{"model": "image inpainting model", "dataset": "abstract colour fields from 500 small random pattern networks", "train_examples": 203450, "image_size": 40, "crop_scale_min": 1, "horizontal_flip": false, "rotation_deg": 5, "task": "inpainting", "loss": "l1", "arch": "unet", "norm": "groupnorm", "activation": "silu", "weight_standardization": false, "widths": [96, 192, 384], "blocks_per_level": 2, "block": "basic", "attention": false, "upsampling": "nearest_conv", "init": "xavier_uniform", "residual_init": "none", "optimizer": "nadamw", "lr": 0.0026, "beta1": 0.9, "beta2": 0.999, "eps": 1e-06, "cautious_weight_decay": true, "steps": 35600, "batch_size": 48, "epochs": 8.4, "lr_schedule": "cosine", "final_lr_fraction": 0.01, "warmup_steps": 7120, "weight_decay": 0.1}
Rows from block 5 of a small image inpainting model, named by matrix and row number. Rows with one number belong to one channel. Each number is 128 + 24 x the weight over its row's rms, rounded and kept within 0 to 255. All counts start at 0.
After each channel's rows are labels from the 100 images, of 14976, where the channel reaches its highest value: "top examples" is what is common among them. Only what is clearly more common there than usual is listed. The data: abstract colour fields from 500 small random pattern networks.
# convs0: first 3x3 conv (model.mid.1.convs.0.weight, 384x384x3x3, each kernel summed), inputs 110-164
# convs1: second 3x3 conv (model.mid.1.convs.1.weight, 384x384x3x3, transposed, each kernel summed), outputs 110-164

convs0.51 [ 30 126 123 160 164 121 120 124  89 157 150 126 179 147 169 134 118 130 120 133 123 142 124 137 218 131  36 136 148 154 149 125 151 130 131 106 138 132 100 132 158 118  80 131  89 133 119 165 151 111 140 142 154 139 114]
convs1.51 [108 119 148 116 162 144 148 140 155 149 108 108 147 118  27 123 126 105 137 141 136 115 107 119 110  98 136 126 100 120 157 165 121 138 105 135 117 133 162 108 141 109 163 145 102 143 123 132 130 150 138 132 150 120 142]
top examples: fine detail

convs0.334 [125 129 111 153 108 111 115 135  73  95 128 158 124 136 201 127 135 141 115 123 120  93 125 145 169 162  46 129 130 165 150 101 122 138 130 120 139 118 122 133 101 133 132 109  95 130 114 126 123 110  96 108 108 129 123]
convs1.334 [114 133 117 149 146 122 126 113 132 166 123  94 160  88  67  85 132 125 149 126 156  91 139 119 160 105 125 128 108 118 147 155 140 146 116 167 113 138 150 114 144 120 150 128 180 146 153 131 126 176 140 105 134 141 126]
top examples: fine detail

convs0.102 [134 134 112 148 128 114 117 119  81  99 130 147 176 134 176 127 136 145 110 138 122  69 133 125 216 168  24 130 132 154 107 105 127 113 137 117 137 132 123 132 123 143 110 110 118 157 125 140 131 115 106 149 161 133 108]
convs1.102 [ 98 115 137 122 132 124 148 167 151 127 116 126 159 106  29 125 135 112 152 128 135 124 135 125 158  99 133 141 105 124 143 152 117 154 103 142 132 139 163 127 129 110 142 134 149 155 134 136 120 179 121 144 166 133 155]
top examples: fine detail

convs0.175 [127 146 113 150 123 106 121 130  65  92 137 153 163 140 160 126 139 140 119 139 124  74 131 133 202 171  25 126 137 166 124 103 125 126 138 123 142 125 130 146 103 154 123 114  94 138 130 134 134 108  96 133 146 126 122]
convs1.175 [ 99 126 139 118 145 132 137 139 161 132 124 118 147 100  21 130 129 107 141 117 153  95 126 125 149 101 137 146 109 110 137 152 120 157 107 144 111 130 157 124 123 104 147 141 152 162 138 109 135 178 134 131 157 130 170]
top examples: fine detail

convs0.349 [ 96 141 139  99  99 133 144 149 182 134 117 113 104 129  58 119 127 116 162 124 127 143 135  98  68  88 198 123 129 132  87 133 132  98 106 141 121 135 145 116 141 107 144 132 111 110 120 121 119 155 107 144 113 131 140]
convs1.349 [157 147 107 153 154 105 110  94 161 121 131 120 168 121 152 127 135 140 129 128 149  60 121 135 158 152 160 115 127 156 187 103 142 131 128  96 134 119 120 135 176 163 132 110 141 119 110  94 133  97 116 141 150 163 129]
top examples: smooth

convs0.7 [129 136 121 156 100  96 116 148 104 101 112 145 120 120 155 131 133 132 129 127 133 101 154 148 113 135  99 142 116 129 113 133 120 163 118 139 113 129 141 129 156 148 123 122 122 130 163 118 125 128  83 130 125 119 112]
convs1.7 [138 147 148 128 162 127 156  99 189 162 130 136 160 159  64 129 146 101 141 116 171  78 116 110 115 126 161 143 111 126 147 137 124 112 105 102 118 104 167 137 120 123 135 153 127  98 124  84 143 157 122 128 162 131 139]
top examples: mostly blue; smooth

convs0.238 [189 131 109 142 157  92 116  95  68 114 153 139 147 142 183 122 127 166 128 142 116 105 153 118 157 141  78 106 141 141 124 123 126 121 144 105 128 133 103 135 200 168 131 119 122 137 139 146 136 119 109 166 156 121  91]
convs1.238 [125 116 142 123 152 151 139 130 183 146  92 120 170 119  28 130 135 112 136 145 112 138 112 129 122 118 147 118 111 122 139 155 114 133 112 118 128 143 145 101 143 127 177 137  93 136 108 124 144 145 145 147 190 138 132]
top examples: smooth

convs0.52 [133 140 104 159  97 107 109 112  93  87 120 141 155 116 209 132 131 141 113 128 119  75 133 146 159 167  45 125 115 142 125 115 131 131 132 125 124 124 135 119 171 141 107 101 111 134 144 120 139 112  84 118 141 131 111]
convs1.52 [123 127 137 118 153 131 156 144 158 149 124 125 156 124  35 114 134 112 130 130 163 125 126 119 140 111 143 142 100 122 139 163 116 139 105 130 115 129 169 116 142 115 160 146 126 142 134 122 127 168 129 133 157 134 158]
top examples: smooth; mostly green

convs0.290 [151 120 108 139  98 104 112 108 123 102 117 150 164 103 191 123 135 135 122 113 136  85 126 127 114 164 113 128 114 151 138 117 132 120 122 136 135 125 133 127 192 145 120 113 129 124 155 151 126 121  77  93 123 105 123]
convs1.290 [121 139 128 106 144 116 128 163 169 168 143 111 161 121  60 112 145 127 141 111 145 101 121 123 146 114 157 148 119 126 168 144 119 148 122 128 126 127 160 117 156 152 150 130 127 147 142 165 120 149 139 153 131 145 145]
top examples: smooth

convs0.379 [130 119 125 138 122 129 115 100  99 110 136 120 201 138 162 124 126 131 126 133 120  92 127 107 255 148  77 128 136 138 111 113 131  93 133 111 117 125 116 128 122 139  83 122 107 138 114 140 141 110 125 177 155 139 107]
convs1.379 [ 93 125 141 114 119 128 142 190 162 111 119 132 152 116  57 130 135 113 132 121 135 145 131 139 145  98 133 158 113 124 131 139 103 172 107 138 131 130 165 124 132 110 130 138 140 148 139 136 116 172 125 154 150 124 161]
top examples: fine detail

convs0.49 [140 121 129 119  95 107 114 123  87  77 107 128 136 120 196 128 115 124 116 117 110 104 132 129 184 142  76 132 121 120 112 147 138 101 141 124 131 124 132 118 169 139 124 134 115 126 154  75 123 116 136 143 114 147 104]
convs1.49 [120 142 139 113 144 117 132 155 178 124 118 137 151 133  65 135 133 103 128 116 151 100 136 112 137 105 157 138 124 127 143 130 128 114 108  87 129 121 157 133 134 148 124 130 129 140 114 127 123 152 119 175 153 141 151]
top examples: smooth

convs0.173 [101 138 118 160 120 116 117 136  66 115 135 153 128 136 181 129 137 146 114 128 126  88 130 146 168 157  26 129 139 164 153  97 126 146 143 121 139 131 124 137 111 138 106 113 103 141 122 112 131 123  94 109 137 146 122]
convs1.173 [125 121 126 114 155 149 148 101 137 158 120 103 137 118  17 118 112 106 141 127 153  86 113 103 121 105 130 119  99 104 146 156 128 123 109 129  95 130 154 112 142  98 160 127 123 144 135 103 132 163 121 108 148 123 141]
top examples: fine detail

convs0.242 [102 110 106 135  90 127 116 141 149 112 107 157  78 108 141 123 137 127 103 118 108  99 123 157  81 141 170 118 127 108 157  99  79 147 120 128 127 120  86 137 179 119  89 109 155 140 112  85 108 118 103  56 125 116 144]
convs1.242 [133 146 118 119 151 122 123  87 141 170 126  96 171 126  55 109 113 107 136 116 128 142 108  97 144 102 162 109 103 120 174 150 154  93 118 151  95 129 136 106 181 114 183 130 117 131 132 164 142 127 138 113 136 145 100]
top examples: smooth; mostly green

convs0.128 [133 119 111 161 138 103 114 114  79  84 142 154 159 124 142 147 134 151 115 138 126  54 126 130 202 174  21 140 143 164 140  92 119 144 145 121 146 126 132 147 126 149 131 102  93 155 132 157 139 116  86 128 148 135 127]
convs1.128 [108 133 137 112 139 149 134 147 134 143 129 116 147 113  41  97 128 100 146 120 131 162 142 118 134  95 143 140 116 121 132 165 119 143 106 134 121 141 145 126 149 104 134 129 162 135 151 135 124 184 150 133 155 141 140]
top examples: fine detail

convs0.30 [164 125 104 152 128 113 112  80 130  98 124 123 186 118 193 125 138 130 132 120 124  72 127 123 193 142  95 127 113 128 115 123 142 113 126 140 109 143 114 110 189 147 127 122 126 143 141 130 141 129  90 151 144 129 116]
convs1.30 [107 126 146 110 128 138 147 187 171 134 117 147 149 144  43 121 148 120 135 132 131 162 128 133 152 105 147 136 107 124 141 152 104 153 103 121 144 129 147 123 134 134 142 136 125 149 132 127 117 169 131 145 161 131 161]
top examples: smooth

convs0.84 [ 96 139 130 157 117 108 133 137 111  91 143 154 120 124 136 134 121 151 132 132 129 174 140 150  35 121 143 121 125 124 105 118 124 159 125 115 135 132 129 130  96 118 170 129 144 131 146 225 129 140  89  95 149  90 121]
convs1.84 [138 142 136 129 153 131 135  75 123 203 157  89 148 126  70 109 156 115 144 125 159 124 120 115 115 120 155 128 101 116 147 166 158 126 124 150  98 136 128 116 146 137 174 132 119 119 145 126 138 138 154 110 103 140 132]
top examples: smooth

convs0.277 [136 131 109 156 135 110 108 138  70 120 139 137 125 126 174 120 128 151 132 129 121 101 135 139 105 132  90 108 134 141 156 112 128 126 136 115 127 126 118 128 183 134 105 122 130 137 144 118 125 112  97 120 160 114 102]
convs1.277 [135 116 140 120 158 140 125  98 159 161 121 122 143 143  46 125 134 109 132 141 127  94  85 124 112 133 160 125  96 138 163 157 115 112 111 107 122 138 136 123 153 141 180 136  71 136 105  96 140 118 144 118 156 135 143]
top examples: smooth

convs0.44 [124 147 117 157 114  84 122 127 112  97 125 143 115 134 157 124 135 132 117 127 135 100 144 142 107 139  77 128 122 136 125 133 134 159 110 144 116 128 137 134 155 152 131 108 119 142 159 134 147 133  87 121 144 121 128]
convs1.44 [108 112 160 131 158 132 111 123 177 170 124 123 128 141  50 121 143  98 142 129 148 146 120  71 102  98 148 100 105 114 121 159  95 135 122 120 117 130 135 118 137 109 142 139 102 120 129  84 148 149 131 115 145 118 135]
top examples: mostly blue

convs0.305 [118 132 124 150 150 124 122 129  60 119 128 146 143 137 215 117 135 146 124 131 125 103 134 131 174 150  31 121 132 158 138 117 142 132 127 100 133 131 134 131 151 130 115 125 105 119 119 142 139 117 120 116 107 101 129]
convs1.305 [114 107 125 124 158 131 139 126 136 159 123  94 134  96  34 104 129 121 146 133 145  82 113 114 113 104 125 114 107 121 161 158 126 143 114 157 113 132 147 106 133 114 171 139 113 145 131 143 118 150 145 113 131 117 131]
top examples: fine detail

convs0.187 [129 133 101 172 149  91 115 130  85  96 141 157 159 115 158 150 138 153 109 129 138  61 124 129 171 164  12 135 127 159 173  98 118 156 137 130 128 127 135 138 139 155 122 100 116 159 130 154 124 120  97 117 158 130 131]
convs1.187 [131  97 149 127 154 162 133 126 124 156 131 119 148 128   4  96 137 108 148 139 146 163 123 130 112  86 142 139 102 115 151 165 134 143 114 140 111 134 161  99 148 122 164 144 136 122 132 135 125 161 156 125 153 120 131]
top examples: fine detail